Rows from block 9, named by matrix and row number. Rows with one number belong to one attention dimension. Each number is 500 + 50 x the weight over the matrix's rms, rounded and kept within 0 to 999. All counts start at 0. Numbers have three digits each.
# q: attention query, key and value (stacked) (model.blocks.9.attn.qkv.weight, 768x256, the q third), inputs 192-255
# k: attention query, key and value (stacked) (model.blocks.9.attn.qkv.weight, 768x256, the k third), inputs 192-255
q.126:416481549498424478423544429485572589454538445477502535510505460488549494510546574496496533410486542499494557497586619464487553601534428423555603577503444503484499430576485518440530567505515607
q.127:515609499496435546518436455457462494480355527506466524488462510511491511424588437511494557471478524535531513496516463444515447480506498479507562506501598430493481497429481499510503508572507423
q.128:499465504495516491543541535556479443477573559449497499588497556427540470494536570473524507550527537486495483500460479466579418518584504469404532525460529523477494506523539480515486512514484523
q.129:548498476461514537535495451537467529508530509481567506533485435527466524462534488536490508510441498447485428530568496559470552479470510466542548443475446550569483517521484437485520530514481539
q.130:432487433497446509500566510468397523472492498459504542440451487444525483433574435464558478532460483453497495550487587474430474538578622507541509563511488475446444448534449438499436510475536458
q.131:490501524478521547514464428505495525457452505515505466519468550478427546461519462452456484468526435510477426484465456508459587454445562506600540507456457439516617478528532569470463509550505451
q.132:485442461463537550465492432502535470552525481575544514443517538585461539481530511491492475469570508512527493525492515569520544501436521467503473513545494450458512463476510573539516522458485462
q.133:573507463484516457515482457470515440477446502564445448530552446442460510461511447510468567480560519588532541476533474528495524515511451520535487428497532469460458499488415460527490463493533480
q.134:433530448519483552479498498503463539468537585403586472445483623556448565569467592545617394569443447423469383560457478476508496488550494481474467558463510465458485589575585458573448514490453571
q.135:537480476462495447555456418574502447518529502518521462501524455492515508485454538523458532488522530535503576423520445490549455546517403534500476532556540482530450477483530524468524525504561499
q.136:477459576486498474508456460578555505459558575540602384482548479528524537538497546573460480493514507584486472435502422514582530552434397489498536529470567474508509546492493565471561479462482506
q.137:492510494491573482513504483457511452506444454489466537542490516523507517471530448528478507401525457537535564486443452494493516463544481543552485451507527506515594462549442498485435411542502478
q.138:476463554545545473464424473544493490495525562484534434516566510512445462524478576540544474518502439504476482497546469455593474544476460448462529562464555474509474550439552548542544466498522512
q.139:506452496457515457527475407509542516508432455485522521488526461554473547467490483540497499482489502535478496474556430523489515457466474498535446505487467539513473513477425505508489483494428456
q.140:506496524490499473517508503566559397518512545501552509475482501523419480514523529545472488545490484475537488453506472566512535567492477479468475517453575503499602496519575550501489410557441504
q.141:508542516512491541488441469569532500514448488584492476448511463549456516495443443514434529533500543519483491567557449572428505425434523493603497521520499521475479441515451599488408435522489437
q.142:465531512553487545456504518520475537467465463406461542455556533533418473544485406462540493443518525483456460549495503510459511507543525505554469429488473463452546505505517463503507518555456440
q.143:541493532513467470486524497490499547525498463486472526490482521499512520501499490498477501460461583494518548445482497502469524435518546467499470513497436508481572518494521457570489512467521540
q.144:432523466519481488485522467439500493554436506532479492535476494499540504492526466479520535458492472461509479548486509496445548497499463515528480496508491486452495472546461562427450530484509516
q.145:539505523525504513549516501478502468472487475471518448438447530519438581459466486541454446456482465505519488541465509561499599516484481501546507437503537512563492430553471506510525525465509445
q.146:503491493480480536469492500453535443497427516520507550474544509522473538439525495512518440442528471456586433547514479549533493532469497509536528458523508550497474476475438484510459513480455507
q.147:517496519488503539436500517462480426536503387549440522523471516478462533483526418546563495519519594412509515501532550450446461511520477467550453557532524466470554469495440436498473558440498515
q.148:507457570436519522467497476510539536525549516426586494429583527579511462510491571512507463506469459487488457529494464490471503566469431477499556466421580400464520530513537508488558573521462510
q.149:495542487491539491471520524492459446482448467513476546476499544474500493465543473518466490520479481502546492545534557487427511498525559429524513550497483542534533541515538478479474517469514513
q.150:458554516504519521444527509473447501498494470506473462507439533503558496493535439499534452569500529439574493534465551582432501498565538474512494514475524482469529519504462489476474504491458482
q.151:515480496486481565505521492398462492450504395536439546517420518465505538498510488513522426488490532449587470543504509525412547448579585502608436511455479465472536501476376417502493550533525515
q.152:512438519470494533514453446533536484470504478557495460537490454497463553480491474527472499500455512579528463538469382502499534523434498503495502518447493571543492522481494535484459473499514477
q.153:440521506542559509488469526530488505479551562441549439510561587497447566486524550483532417528485518522485458570425484509558532468434473537420579518474542541533537490526589530467512457537474550
q.154:479540503518514479564497462494465462529489492547478518534461483484551474462493446494519535485521455526458499488544473512491531483515504438596442534520504503582545522494443506512515444448517457
q.155:520449532474491531459508496479493507510484402455506485503494479500483473469512518473498454502510447497535533473483518501462492495495483466472455496530544521515485445487472507529452459431475563
q.156:541480563503475515442534495522501472525553526487566489438562505541484535509500475526486427495547501530532433534492464451550500479499501496511535586539571543479558559497540466518537492555527463
q.157:480526451545525471484536512502526515540537534442528474509500471517546552492478495489546483462504436570467472476442492465525553545521403461421492465468500457537441462483512468487515476535508497
q.158:520536433496459561486480492507512515527478477549450509457518487592444491541548445509539520509492509472511518496509523516431538502464542564527455469508474520513583471499400520451461524436471546
q.159:516497575498469459501523557600575511493589605473592482469608475469540467588423575486452482516542542516461472411486456479573490506462386528432595568549552537528508531549604476540539467485517395
q.160:578467542467502403512462584557521591495565563478488491513617486462567465525517537453458555460555433513496491472543538504603456540480436523424502553522596541489474525499571469567570485520530437
q.161:487547436445530526444433460536487434455476415560543481560480568535440612519514467562530463533537406513541449507463511541485539487463517481569518512514495488485557524483463551448455401480479544
q.162:532585514494495521537545540436493526543427429502483528468503495473501446452466423471509534493499477507491532499501488482452524540561482453521464469518520502524563479497512503483513496492466507
q.163:462556482518432528498521495479476486502448410519418526578463481464481477459495443479494548547485545465510546536560573489403414475521546531533455471503450485542514452513423502469548512476461453
q.164:572516471458518518504463470475503549510484559488517457516507497459459522508451525494513531443458448515437518482488476557598407527474435503539490477571539570507508518493548545423502500534467510
q.165:478462521551543473449482546435546543515530533456531504496501507534495471523535528452468525457523491529464528462503478541587474516519463496465458495477547514570459482488559504558537533523499500
q.166:574538521501509505468501468502510502502533495487528500491472499526470526493430478445526486539462442476460469507529436460553471477551482520523498447496472518479508482491556530520566472515423506
q.167:552488576431547438492490458529531466500512520500562414500540538458452517536583497475441496491450453533451493424493495527625528513423444518547526504522487544500489517537560539501544459590532452
q.168:535480514485565471539473456532476476528477497533545426553481494551414549485451523487388524538476429564468543479536418489517567505460413500487491475515506478516514503504534535455448464535518405
q.169:527505417474476547394553518476460593497504547488497486458406497439508528469453467501548550509484522446435453536530462503481488491554534454468533538536457517474491526525494443546529540480415458
q.170:534488476480475445508509591485525543496570568447507507455510503447583401467504456427504503516455519412466503473588531472533454486545445457427510462482517520478495515496541515572571539465527484
q.171:473423494511542463530579518512515475501549517417442502415514477439532439491493480513521521438549589419499483543555566529480414533528496493410470499568514440442508484489485520507498536464485541
q.172:482507463559511512421526569469461604490499474420518585513437517437550456485454474479555528478530493457419466525519531506509474536572531456440473493563490501471462475482578429565525499514428502
q.173:572522485479451459510486436514531474534400421477363547507493468462551473519507427514490577457482535383530542465552601529421469521473479402533463554578483460523545456517473484517502560463475545
q.174:508500498491604486568472548576454484507542565476602526564598565453438529575466629560474424520494465589423480450465458476596489551456441493387585519441495503499522577472592556501464461501485506
q.175:496566424527512573556465463468446460446507460543518530589475522519461501507501484581500423482478508465555473462456476518478528398580567489528554453477483462474554541523518496514382550451572460
q.176:564525546503501523523520498579525510456484587471527479446538501484474550558503514500530533489454483494483478465481486473516511524532468498470569543456518521498531518553615434540489518508493420
q.177:472546523517475542487490491497517511495473464478461530457500498505478461507482421571474524554491579423478490548503525522446466437527562462551491459503454530507506445509437487533418532449543523
q.178:507522496561531503445519460492540429508544566506553500573457500564411520539512529510480442542562521473532487480437517442503489534470446488500476616462534485465569540476480486477459472522461532
q.179:503512502543504468526466534541520537534550497438483478469543435440561416568487582474476584495502515474474558467533507470522476490490416476449545456536531505479480456556505511523518516492565494
q.180:476485509534447531490552548455499502478515490350466593449463579426546482455451478481548586491520628382550514569552573471481478492550548475477471480518492507511505535542543473530513577445472536
q.181:484451575497527542454574469536512502494504492506501466497480490511497496475486525519478466434492484504529407471492541560575535477493443533479488543518508490498446484475599485508560441455475431
q.182:485489541499546505518457382446461451500519545530515503520497448528539547504475506505507502537533487541560515454518508527508499541510441479522530495523476456510494525485438553521541512520492545
q.183:475491533496551503529528474535502439468547594479574481471553557528495548507550587566514487520485391548486432496443456467532473527457449519453468599496529518533542546445573515528521477515454521
q.184:531457462510502447500512420473471442526444482524478528539449492528476522453534438517453511555528477554531528526519445469414463470511576506529538539502508439512428498473529503492471498533551502
q.185:492479539558533513484505499538460500488489486548540517473542558471492543534507568540508457495544438570546448479465469494502509521419428505486558594484542561520490551479587524521498435558484516
q.186:466446547463535538467524530558546488501496526480568518526532540554524504562491519435460495632524462549489526497462509458564481518480453463453479552512496502501497468534590516461573428501506506
q.187:504509512512517478505524510484513534415515571440511481483508504484494524479518580465506459465548491521443516569531509473572476549503468532407485548433482496512414496544524473487506516502501547
q.188:429443478520482544501582507543469512438493568423549453481503534520522575569510568484543430543522449434548462581484497535545503489540495532491536550466506539511519508505544483526482478483485531
q.189:524480435511515483516533435433527447506497463532504476496410501480459497490531501523478489523497486515525544523484524491490484430440575512552463491540480493534551519563473548444483443510540507
q.190:483532490447533421559500462470540414541445482544517435511514432491458490492572497540501564531515487526496567512498489582495509544520470460522490439543464460547564497454397631461506464556500536
q.191:424516487518606457515530503465487497492452455567468482530458472488490485472476496463465482561500519523447557402560415485479486510498520526578504465529474507516512489487484524463467449510476529
q.192:499458492519523587532544520573500516615486442516471502528469521446541533525528554578577492483520398483483464508456440509497545471404434600524508507500427491455517533506418564534556471472447559
q.193:386498520489540645642579393584505569490519421541547492504447507447493454391562538459430389543427385565452603475577523601575469451473429584605507526507484527501491585491543513649644402557456514
q.194:452427469515519433510472530437416487386491600543431543527538460571522418504540500543429486555432435580484498506542538507537511508499381430466543458500433598465489418433559489467514499466481486
q.195:563592460498487557595486555498473535509476582454517503590522451482527501453546516515529558579431551519496476540542539561530457528496553504473518523576497447502510603481539565550501490545553558
q.196:428557492510578506514580480485497469481488583507466541528526508568596524429495512545463473577532449544503476517483511475462512535455397488500452452387443510524513511562482483421480555450495554
q.197:519609445517539443460473512554491585427469508402492425494521501520440459497482500437575539480319521521493537563572579546457521507415535511539516374591541567540528514582536501425514444443548533
q.198:429503573510514433445490549505533488478499537518549475465514627467477581437503554411482534487636448451434483489425547504576569487458539404486504510452465549514501484499444504388446512431548574
q.199:628421516485408384506563464491592582548459513460515598402544581546462453559532450500432497415550559558503451484615532494499459599526420510489500557503452518509483539511432487425518554381609413
q.200:412495558567537449521506523421473458493470467479501463496542450602479330531387492451479579498569556452425504562590493521543517489514470460460567544402536516502479499560498474559466538595569569
q.201:526580513552547452488476562523655454502452521475490471513472522518422518396504464465548486487473543530530483460529500556582483463470521407516521457478542455559536523437553490518486547503539420
q.202:602474563493568473480504620456525526512522501468489609552498518517539478557462487433506504465480535439441510394500471512545527547567511534470493522515518511481510459493441428494418534482553440
q.203:579462532463528532499518459584536494530510525427569472466479530533560516499572412486468402430482466470574494537596520540466563508455397528556424522527550419530512513481552525604546492534442552
q.204:598500533459495467441539510519434507502405494524501541511489466317447375541479410465481556494548448507548478477494506512428602515464426541499475437448505499462433466534537458532477566440434563
q.205:527462561505507508502493390482449558410487490537511390506331498503550533548411475496515586482543463593515573576454620531538475474479457439460412415409518483442487526567546513481552454501478504
q.206:490470528453563485516549561513571564614598463354448534409574457515453544571549499607523457521422528534443584596588579513498485507549506552587574500615462525486453448466566544457496468531446495
q.207:407470502461510476563612537413547562475519523470529446546388514606573604521452470499453485468628492444479538455441512481502392494441409440479488455458510471533509497449550447431574554465450578
q.208:560499456445555497489495654463526543513482576466515503418484603482506529447501464379402541529503604433519642522464579506544411514466506402509502603495420510505546401479552448507404532381486523
q.209:463459490457525429543491527510517556437532542462505386474477447449505445443497520471537460474485505535490514415490438484532402540551401546593587503587529430503527471503545548535527505607543463
q.210:480427464444474577515465474579486472497445470561474447552560592506372495506558599595416439485416523533493450510644511579499510584502432485544361545551448485540479606538509490524470561483373507
q.211:534472451482485437465458501560572542445434530488512493555502505464527532469521496441421491468506514541513514519482434449511523518464466476548465602513541472470442494472522473419457588443463436
q.212:517549544557495528632529495532385452439510450521436559562458467500498521493445500450452531521474479462419530506474514411421502533530416418583503539468552567582479391459471535504477470417338515
q.213:462613550528403603491517418498503453434520376541542556526531548465464452585479537428483502582545552470479458489404379526533485447486492550441426621440499489491468524493458470606541434496493570
q.214:612572472504516476501519542464398384474547536442479411568522389584556497525579502380525548462479591474446522541439530502530525463486491519485597546502631410568515471457643443531451497487463590
q.215:467506484457438580503530526475527492482475532539550540562531421470499483551487563517502558623490581413509448477578446528482457513573565428463502435446420574475471521486505429484570450458488461
q.216:524589518541593511491520472529487419500475498520552465386467574510523507565493479467581477531612441553384448527418431459424457464437537605411437520458454565484468462560533503536447529466527461
q.217:562516428450468453553508610541495550494523530368479539455552495509517533527547572525417459532580492508480492514548581521518487420466419544503562453509476557484504500528534484428546514466482475
q.218:420492490571549483526506491561517521464437530491493430505484430403559617436491526450447591455494436484427558517480523489530571508473474595452561498576471550540460493472525455563513541484554425
q.219:548446524447509606513592451478517492642490484490509503540520482594474567399545523521500570477471515419442500485623512500474469395531502532537549536578468449540559445501569413557558528403477529
q.220:437391499505527365568519540516544524496579458561509545518574346601464411511527468501540455460312579473524483478573543498474393515521498426534578558598490509568422511465528495457474506493498549
q.221:550467505451466443498462539527529543482470623504481482397478585491509486578531410542509502441570460410518400484603494568513459561487483450499589512399529510529504566501605482447517588522462469
q.222:385525506537549491653448393518483542471567502461506489435425486555556557457347427470517526549596476494554503424483530463476604471440627451508500505428501582606477494611416578555570443456523509
q.223:553507562536427464519613561546428578462453621565490477482497542548498492547422437582461497492581514472518555600496479535528471421539434475524467530455563603538386425483450508503555453504389454
k.126:494536527558485478449504610485473583533528568485423525450501529493538560528490502434493500463490548531586544492446547509455545514527497468462565512525534518566446455516462360406529487494417530
k.127:506535523454420488613465469478483436442484608420513540488437443484493451523421594465521522498562547476520469608496485479576453561502461518547460514500521497510493484550488528415520497433408452
k.128:521597601397464428572468506532569505569560558541496479482591481436583505424595442478518558359359517528468430461528458556525498456510482505510511483505458597482495558465537469519499484546465507
k.129:514366466532476554544478496554475544432540520441528434516516467535410482537499561528537457556443468462482521552514505443560600569546459488470511530518476485556443450422471501544451471486404565
k.130:466485506448511467452428502551516515484465593470570487486578543543450493436557545457485469485440506529444484471534433553592568551469487434544491579589457484500541534441536495531520487493457430
k.131:451411483552504546496422600519413502566475470447481435490528552535448556533499504496459491556481417483501530470550477486495469525449494494565570518532467492514503459462533512519482479507419485
k.132:514401422570518564527493424528465458528473514473491512472438581524461599519513482464458578548593473461537508537536497474465536528537561473504444530611400503450499475473482508509438531452501491
k.133:499509466537585539484526503469478471505467531505511535531522486460472526520482541495493460500586462509516492506451455430502482501513464549421519511534536485488458542451495471540498460464456553
k.134:485493568467469486517336424612516582536439585500584420419619553605464518361457432508477488377392483566465459466658424626588542492433462429664589496529462491417579568472549522566467485470383421
k.135:548501466461517510519474494436518499471510491552513505443462500430448490543479506550525474487495492461528469494453534468468519476554484551456444495527536529530452476499487469452538527574543501
k.136:422410455592517497401479420563478539434458521535515472481411552511400521519564553561543465535512525556502549559504528486501509512520526492585482509589506467482444489476504534505489479503381535
k.137:501528549556509519494536445475435497458505461460472525545447442538558450538526510531475563490549512494500509538481489469490503401552522492429555461487493492458479473552489477531518483478526553
k.138:494493576509498485524441496500485463555467435557545516546539517483509408547537505549461481443552576560490526471487492511520552512494482493506539469488519482528537530510518491499486431506537521
k.139:478430473625526554507582442486461493511482519410435523494358506487502532501454476542556457623499473406540509546463491474472414511536572439455441515511479456464441447541463541544470497506474473
k.140:473502532494501408454446528598524507472472548492503498473540528496374493503542476521429486446444389550468528487568576548496525491434505533478459462588501464526516523429548541507530402525426496
k.141:500469541576523492486517499532447553589546456492502491527454522513446532554457462416447478553580488455503483518482442557450433537476469488564451519536463415488488453525565509479480611434492389
k.142:455477419593545615459546502491448510475558495398455480516449537498376554552484472484528503622461508449525533548490488439446462510492507563551450536437542456457495520516436550519494532532511489
k.143:517532487565517484458564516504509490485489471524410527506464523471539523529493556428509537523508526509549568512455532449468424467572514477502503542491469454485483484513565497528504573437533515
k.144:506565495500505500469503503503493496422492525555502535494509503461595502554546470453544484454524475527472491532544518479542580477530465487446454503506494496537528490521531539432473440442475500
k.145:522521453597509526571585513458480466503507472461393537540378452407546516485508452460519494576520499411554486584441574454465495463578492536468454529476509476480506494512466503535438617494582475
k.146:490502580464480536463442477497515469545483565477516544473527530554562509446481496494525488513538499469528451507505509591478493536468497489474437499558505484472500465511436511492470536472465507
k.147:460413541467538423417478444509522496533530509495525543445453562539456493508544453465518524500519524477483519486554527538490456416482473483569500528603385442474527577433508522545504540440426450
k.148:547492486471478534530541428435447546527517517437541528532434504505563518506502497481455486546546556472584540483492485491404483517546473524457438452474588420448470507489434528452508542503559558
k.149:501501473473442497520547507523471458511480533495507580464461511483547479467571506466514554517529533444520465492493506504469471482532521431487468585489470461536495506519534463497459512465549489
k.150:473489542492505544432470488567559488446498494482556397488505595604384541446508458460495495483488436502492546495537432479504478539458480454602496513575466421520488525437530547550461477487354414
k.151:509476446457452520489496541540494545510622531509579449473578555511544508394455593460485462475437462495535497520524460489544529511497484522582497528494497495522484515495532472537551574498471468
k.152:492415472528537465441367489516469529475468482487550491508536562553495475484535538520470472492480486543489563498510435532596511517458492542485538490550445489576470511374518500576549446527478455
k.153:440541554484524429502365517541522514513446457579580424460627493468520486475544401471421507417397564521417509508532514532525513445361414450529576378518471570530494451489459472472569456488504522
k.154:546517472456525606552563478496467501439511473517416536515455435507536460521506490453616507598551497408523464514516503428434511499540467484524431595498613443531495475486518541575477561455510545
k.155:476476454531537533525531520506479531483498471517512480456510487511460502507553556491483476494551511473506511518494511435455523532499471479474468542540560506486420452485456502521463440462548546
k.156:532528546556514486481445505496482458544560542506482534506527514457555480555530414520468490467512530510510388516519486529482527494493530462530499523504465474488485504483482453523529537519516497
k.157:482431475495540510506507474471536470440505500512543421515554522502553489445528569506495459546489492480443440496458483460550558545476424489505513455511520514494445431463475482493459482547497518
k.158:480481471542545554469496398499502535508530470510452497512454514615467486566508516491611475552536469428459518500470544489483474486495592541519477492518442399480472507425489503538496534445470509
k.159:501515507491535450497529528514523492494480461528528567475523491449574454513459453530444440529535532554498532487534525547520569433455438500489582502554545515530520548505493508477514419546591445
k.160:510535468504521467524505531491480471477518475570448498449527502482527450488537516511539482556490507539521535483469539533527507532552456530455533518502595479509508505484462533467477429528496537
k.161:509556511392521544439478490489459503548508476552492499540536509541476509500473446539498446473473541477500463478577562544507480492438496493557537468505446482478523500532522487474491541432418497
k.162:466493420610517547489587460435483455562523503506374597527354464494490467553494530565495524586650545494500532475460501483458468541619476521477464544511502465558451443492470487520468515557590547
k.163:491444471525531591497573459406488475505542472483403553539400504456503461590513477485525552617538566404525556535481516438427460480567526527541491492485544489489496474512488497468472505557470471
k.164:517441461485582522510468499553519582508456542502525433520514528528442536522491534577484412512505506540467493498448476484492516510435446482546527488523524528524493405515520565504503434536405504
k.165:456500515516535438510505578520526524503453499496522484521599463553476504502532478506487470476456442550496439484445511488593491493518540469446529491367617509503487530465484500464544442615518526
k.166:498556515534520518501535461465458517555469486485448520495518456541507525502463488515480442542428509427502550495477516489541498448487511556562440392488457502558512492506531527504511535435464475
k.167:466512553505560531497452553553592516465475441501525400504522537520471513529547527557457439527483524591521553491502518446528537531418454528476583498524526577537472406443492569486567433622519483
k.168:542519466503554563492583515484448455552471455498504474504444580585480547516473447467462625537531475521515485515514424459439409484567481539504487468449524503548546467503595505555467498570544471
k.169:548554451472467500505454535507555493464495498575563560471562473498548507465571527497541496499470531479450448476507512483492559510491462467496511491515496571575512519445516500505585517526510508
k.170:547566562391486430511499466502500501470509485527444544449490381422489424499519471476547520542484508518487508438523538549500525451513447507537482503464538523474475520460491496405523607523493442
k.171:471582549459519416532424447480538505595534515520453498465565541474595489475431411503524503456440571551495441534502521533617513438494530472498531460503470546481472524530474448475549484461515508
k.172:524541499416481507556421557551547483556532527500536481498482489479571507494497475471515538475486455461503458472564438519534519528464449473569475511481542568516587515516510455512497481517546496
k.173:522567486477475490462566465468523475548496457497381568459472454476575477489576398510532507467541498471509427445497560539431442517604509429436425528485519465456524518498417433517476560470507576
k.174:477495533462522424469326513613456561536442505458661431496612559501457493454471459560454490442360466614405489497545527508650555490445496450484673410556417517512545503448528456557485377530392439
k.175:519511550426474526548487461541509536462510492462561471536582502590494550417453551456533457444448477493553459501542505562508509498520480518485526489503468505438512520588559514491452557488428472
k.176:499477406531554464521537494519494473535445485495500458490480509498388536499507513501446493467473471480533547519493436482512531498489467567527510545534521481529554465493517504514537530522517465
k.177:447492479456477485472521487484464496473486445466442542469453517546463469478459494507562519591523538440426521561507502555508456435511521439542443511550529478464590507546549553457504588427408461
k.178:469509576513483451486498476507555483534495578570503524515497444494533433570525342521482483448537557503506456437471580516505452553481544469529537450594381552460457502531503404461509514488514491
k.179:503559531515524460527518531516501507544502475480458537504456451395564378538474431468480537517539611523481506458471505541448456393488530517444556421452501540489494478562461482482552497539508467
k.180:508574621456476405520523547438521470594472482468525592517459537453533483482519414475424585383512543513508538463561518572449535469558543488575444506508461512491503534553494474437504575504468539
k.181:515552483531576559510591515496485423469499416511509488528412506516562488509478448504554520523510553495585470518463476512400537439527465551459486539397535436539580501530453507498464449536568515
k.182:450502523598532481473469443475471484511564565500474529512435501515453545551542491455501521525583469528511541473487473466527496475528528534506492493547463499517482527478483567505513476506498563
k.183:488451606441503404512405498566485582535494462541558410488699595543511473434536401527411528337345448670455506524585472551524496524446555489537585468508500529496506563447566465504525456533421490
k.184:497509466475508579526580557467447414465465531459456516450466530503548508483517461533477523518515509457555524535514488466479412534535506485466475587419520482544419485554507520489458502476543504
k.185:507455490600470484463537550548509543567472459516498497480557547405515493518463385466421533472467483489549448511483486493443503424470561583481574534516469512528494549501525506466476498548442533
k.186:467499558426482470476447499535562469524461484532531476476574540527502512561558393535439537384458516625449478473510494521530502427421500529572558486513407510479515499478504482449584405570472449
k.187:598593537394540390550494495518594500485492510496502438406583459439504476458469466466452525390450543556512419486550488527529509481496471496530481500410520581461569526542480446483560497526508599
k.188:539514563424480467467379486668571587473442529486600404448718546570467503415558437495541502389402406523415481473647436647523503494429455505597564446542378546545584554490547525591510476490383427
k.189:500567526466477463537484589480534513419492470525606469509565533484547443480485443465423497419443539606522435492584493528545477449461493485526551467411495587534606496556521513511531441526547519
k.190:518462506473487430442531488441502500486476500536468520432514504523551518571486477537478511465525513519525557500476579481474485499608578485428496493509492503477482439495428521471510484484545539
k.191:495569404511622564500575486444518535449571437545428498574404444490458528514559543531544536610499486437491507478527490448525400431569544501489514486460554476486443464498530452499509516562544531
k.192:469477481522492508545501487527430525598514483491458457441421568539554501447488477552464526497501453544495447504503494511486605451451497468497529552519484485563505540511566494513561489513484541
k.193:435421427435437484473562418553422590494480468453394585498483577472531497519536476467468514546571410466488622456563539521420482513470590487496469551468558401576449510467504537562547458525553500
k.194:393573414446468406541501515513452536428547538571376518426520570526499529523468476541469456416384563486593476469481513508575512465441473406462575545526479488529497496468551548448460433554520520
k.195:534580516540464505515567501549458448474564477519505539466528459529543485444524512529412629599490456525573484492501550527460536528520479535497597574474553574501560503425572492528451481543499473
k.196:434559411439506526450481512505520517558431504360454461570516465453467438502546491588544486540460545510504559559485425558503589492490510518484452482472484452510433560475481517534488451443467484
k.197:565650504521591468525449455491493421399394531483523513469470406456398508567446531446461508410584524464533528537497458619485516533431480513492554479449473467425561503436478517477429436524495396
k.198:455494417453446479518545435495551524457519538562483511406537562451457516499516512459519421445576592619502453583478519562480570546454465556447571521524530560519426383370430539511463423391441528
k.199:416488548586452492469545502532541537572446368500556500440485441432496507539483592494370410494577607372490440498576563529503471441507598546496479480469548475680487403513527511540488502519518535
k.200:496485514460523409425483517452443463418540477503499482412406470548563473552551494526465487511516536573420556548479488536522536453608575430404526553385477618543404519436532452519479511601541372
k.201:510518636546544457505516568387541484463436364411482505510536518490503531426512510520595406473468627497462541487422564477465520427477547475462447499475572475635441550440519461548475470476526388
k.202:591460522544503533514514584497577536451512487376463520493490522522465523485575441544504561509488449493357538404477548496528548475535426506560461529537473485450470554558472474478461489475516494
k.203:574485442464551514359535562513453563498429469587485533494478563572520384455617443435471408437411575420484476464419612424515521577434415496606429466573502495495500558468486485569370581431460486
k.204:518584450501540428393517429549554400485546527637486548647562446557595466626551511397515556403496558441479558420442479526430584491517408534525473520498523567501520580421500514443592528516497464
k.205:531482560384462455480435491486523560486553556589492528518408490498517527540487520492557491394495464482446498556541595488558475543473453514533511487431444595555488567487540548428513528494380515
k.206:398514508481498495519467475605529444486510468437462473500484468442472467558475421491499437547386556455514501617450501515543511539540569584488503442439521522529543460420425522482542609507511510
k.207:535593380497440557451549565480415467544388521506502424570469525561486521551530503540477438506530498457467553484468516487437451470446528496345505434505454527450506535559525551422576526522504507
k.208:535426471496447514519495470469459534500509518479462482402532578482516540463467552529546509556488476549523529571450518488515440468332492467449469573495420572467528508511552488440460517476546525
k.209:497530468494513451363573448419397528435493487418398403523495454488489451494456470557534515538565479631436587457495491423438531541483509571559487459540580495542399483441497431506518386487482438
k.210:554395514572471576460379476511495563521558431499456471563441439504491498447472452592452464415524493488554459555520542629522510530542505480463397555529513390576412515566513535442443492544481485
k.211:439513492554562525510522501480464495428513484516432503506457436518486601468494521465502403514491507532521439470505525534431588504523521550472476516476449481440493512466392485505553556467515542
k.212:586507489601505532536467541532542477408580563443533469417489435454493418505496497505580519546507537386487519452506503532508430545473465507525574594455461448528495487594534413415479478522433468
k.213:635517465517510538505461510442439507543557510454472542459483497508454525531468571388493580575545689444442475529565462489472458550555603471415529523531398524497453534511546448461434587495441554
k.214:494535503480578508586522483561589452333557538447543530511502500565488364457449567516508438460438562488442582509505491473516565431452521503476539551503471489490394424572465481433511418475541501
k.215:473546479530590596615459541472585482479541458485560461457531502483536586506471473480386620525537559531511498482445596458462508510472502427504529466535471489448521567505590517532517568514560537
k.216:501562539449526469482508475520381420515482541556472485489464560492527554465421415510479526513459419548533536572531499478500438454485503525381506470492500465526394516559536510572487512478464594
k.217:566451439440447505557563539566608495554482466542540605465450500520522442458410522476509582445465383496468448481547441502594469431506577542576602524484440523575458503448410490491518497545529519
k.218:448607466502473528504497534492537519483519511513479507479582525471505452529563457433439531424613480498495418526583368443543559470462453509454564507553469468438536524467507452572656499537525514
k.219:478550510484496512525539557469438410557456503575511486517426488469452494479438517494599515544599493372563518509470460463584538459531374583541555415507498469488531586542451424522508512485453481
k.220:562425481575500452568499519397520507505551539478516517461480493568487507510489466511537362539513517498437466508398553447541511582569529506528486560500532489568469493486444547513497439593451506
k.221:487499562444470438437487514487516438467398526526530568451492590516483505491568480537417513430474461523523474519522534626471514566486515473459586457483521519525458491495493524472493550513541479
k.222:509487613485444401487482480530480471449544514533465471455520499509529486472465468411520489528480496483617400547511524513522511596491437567522578605546466509435603558571507478480480513405545465
k.223:440487557591502500509535545551480532544459491485533501451494502571409441478504455426423439512526451415485487501529538582489432492468523484566496507424489497549426532512407509416577580535367468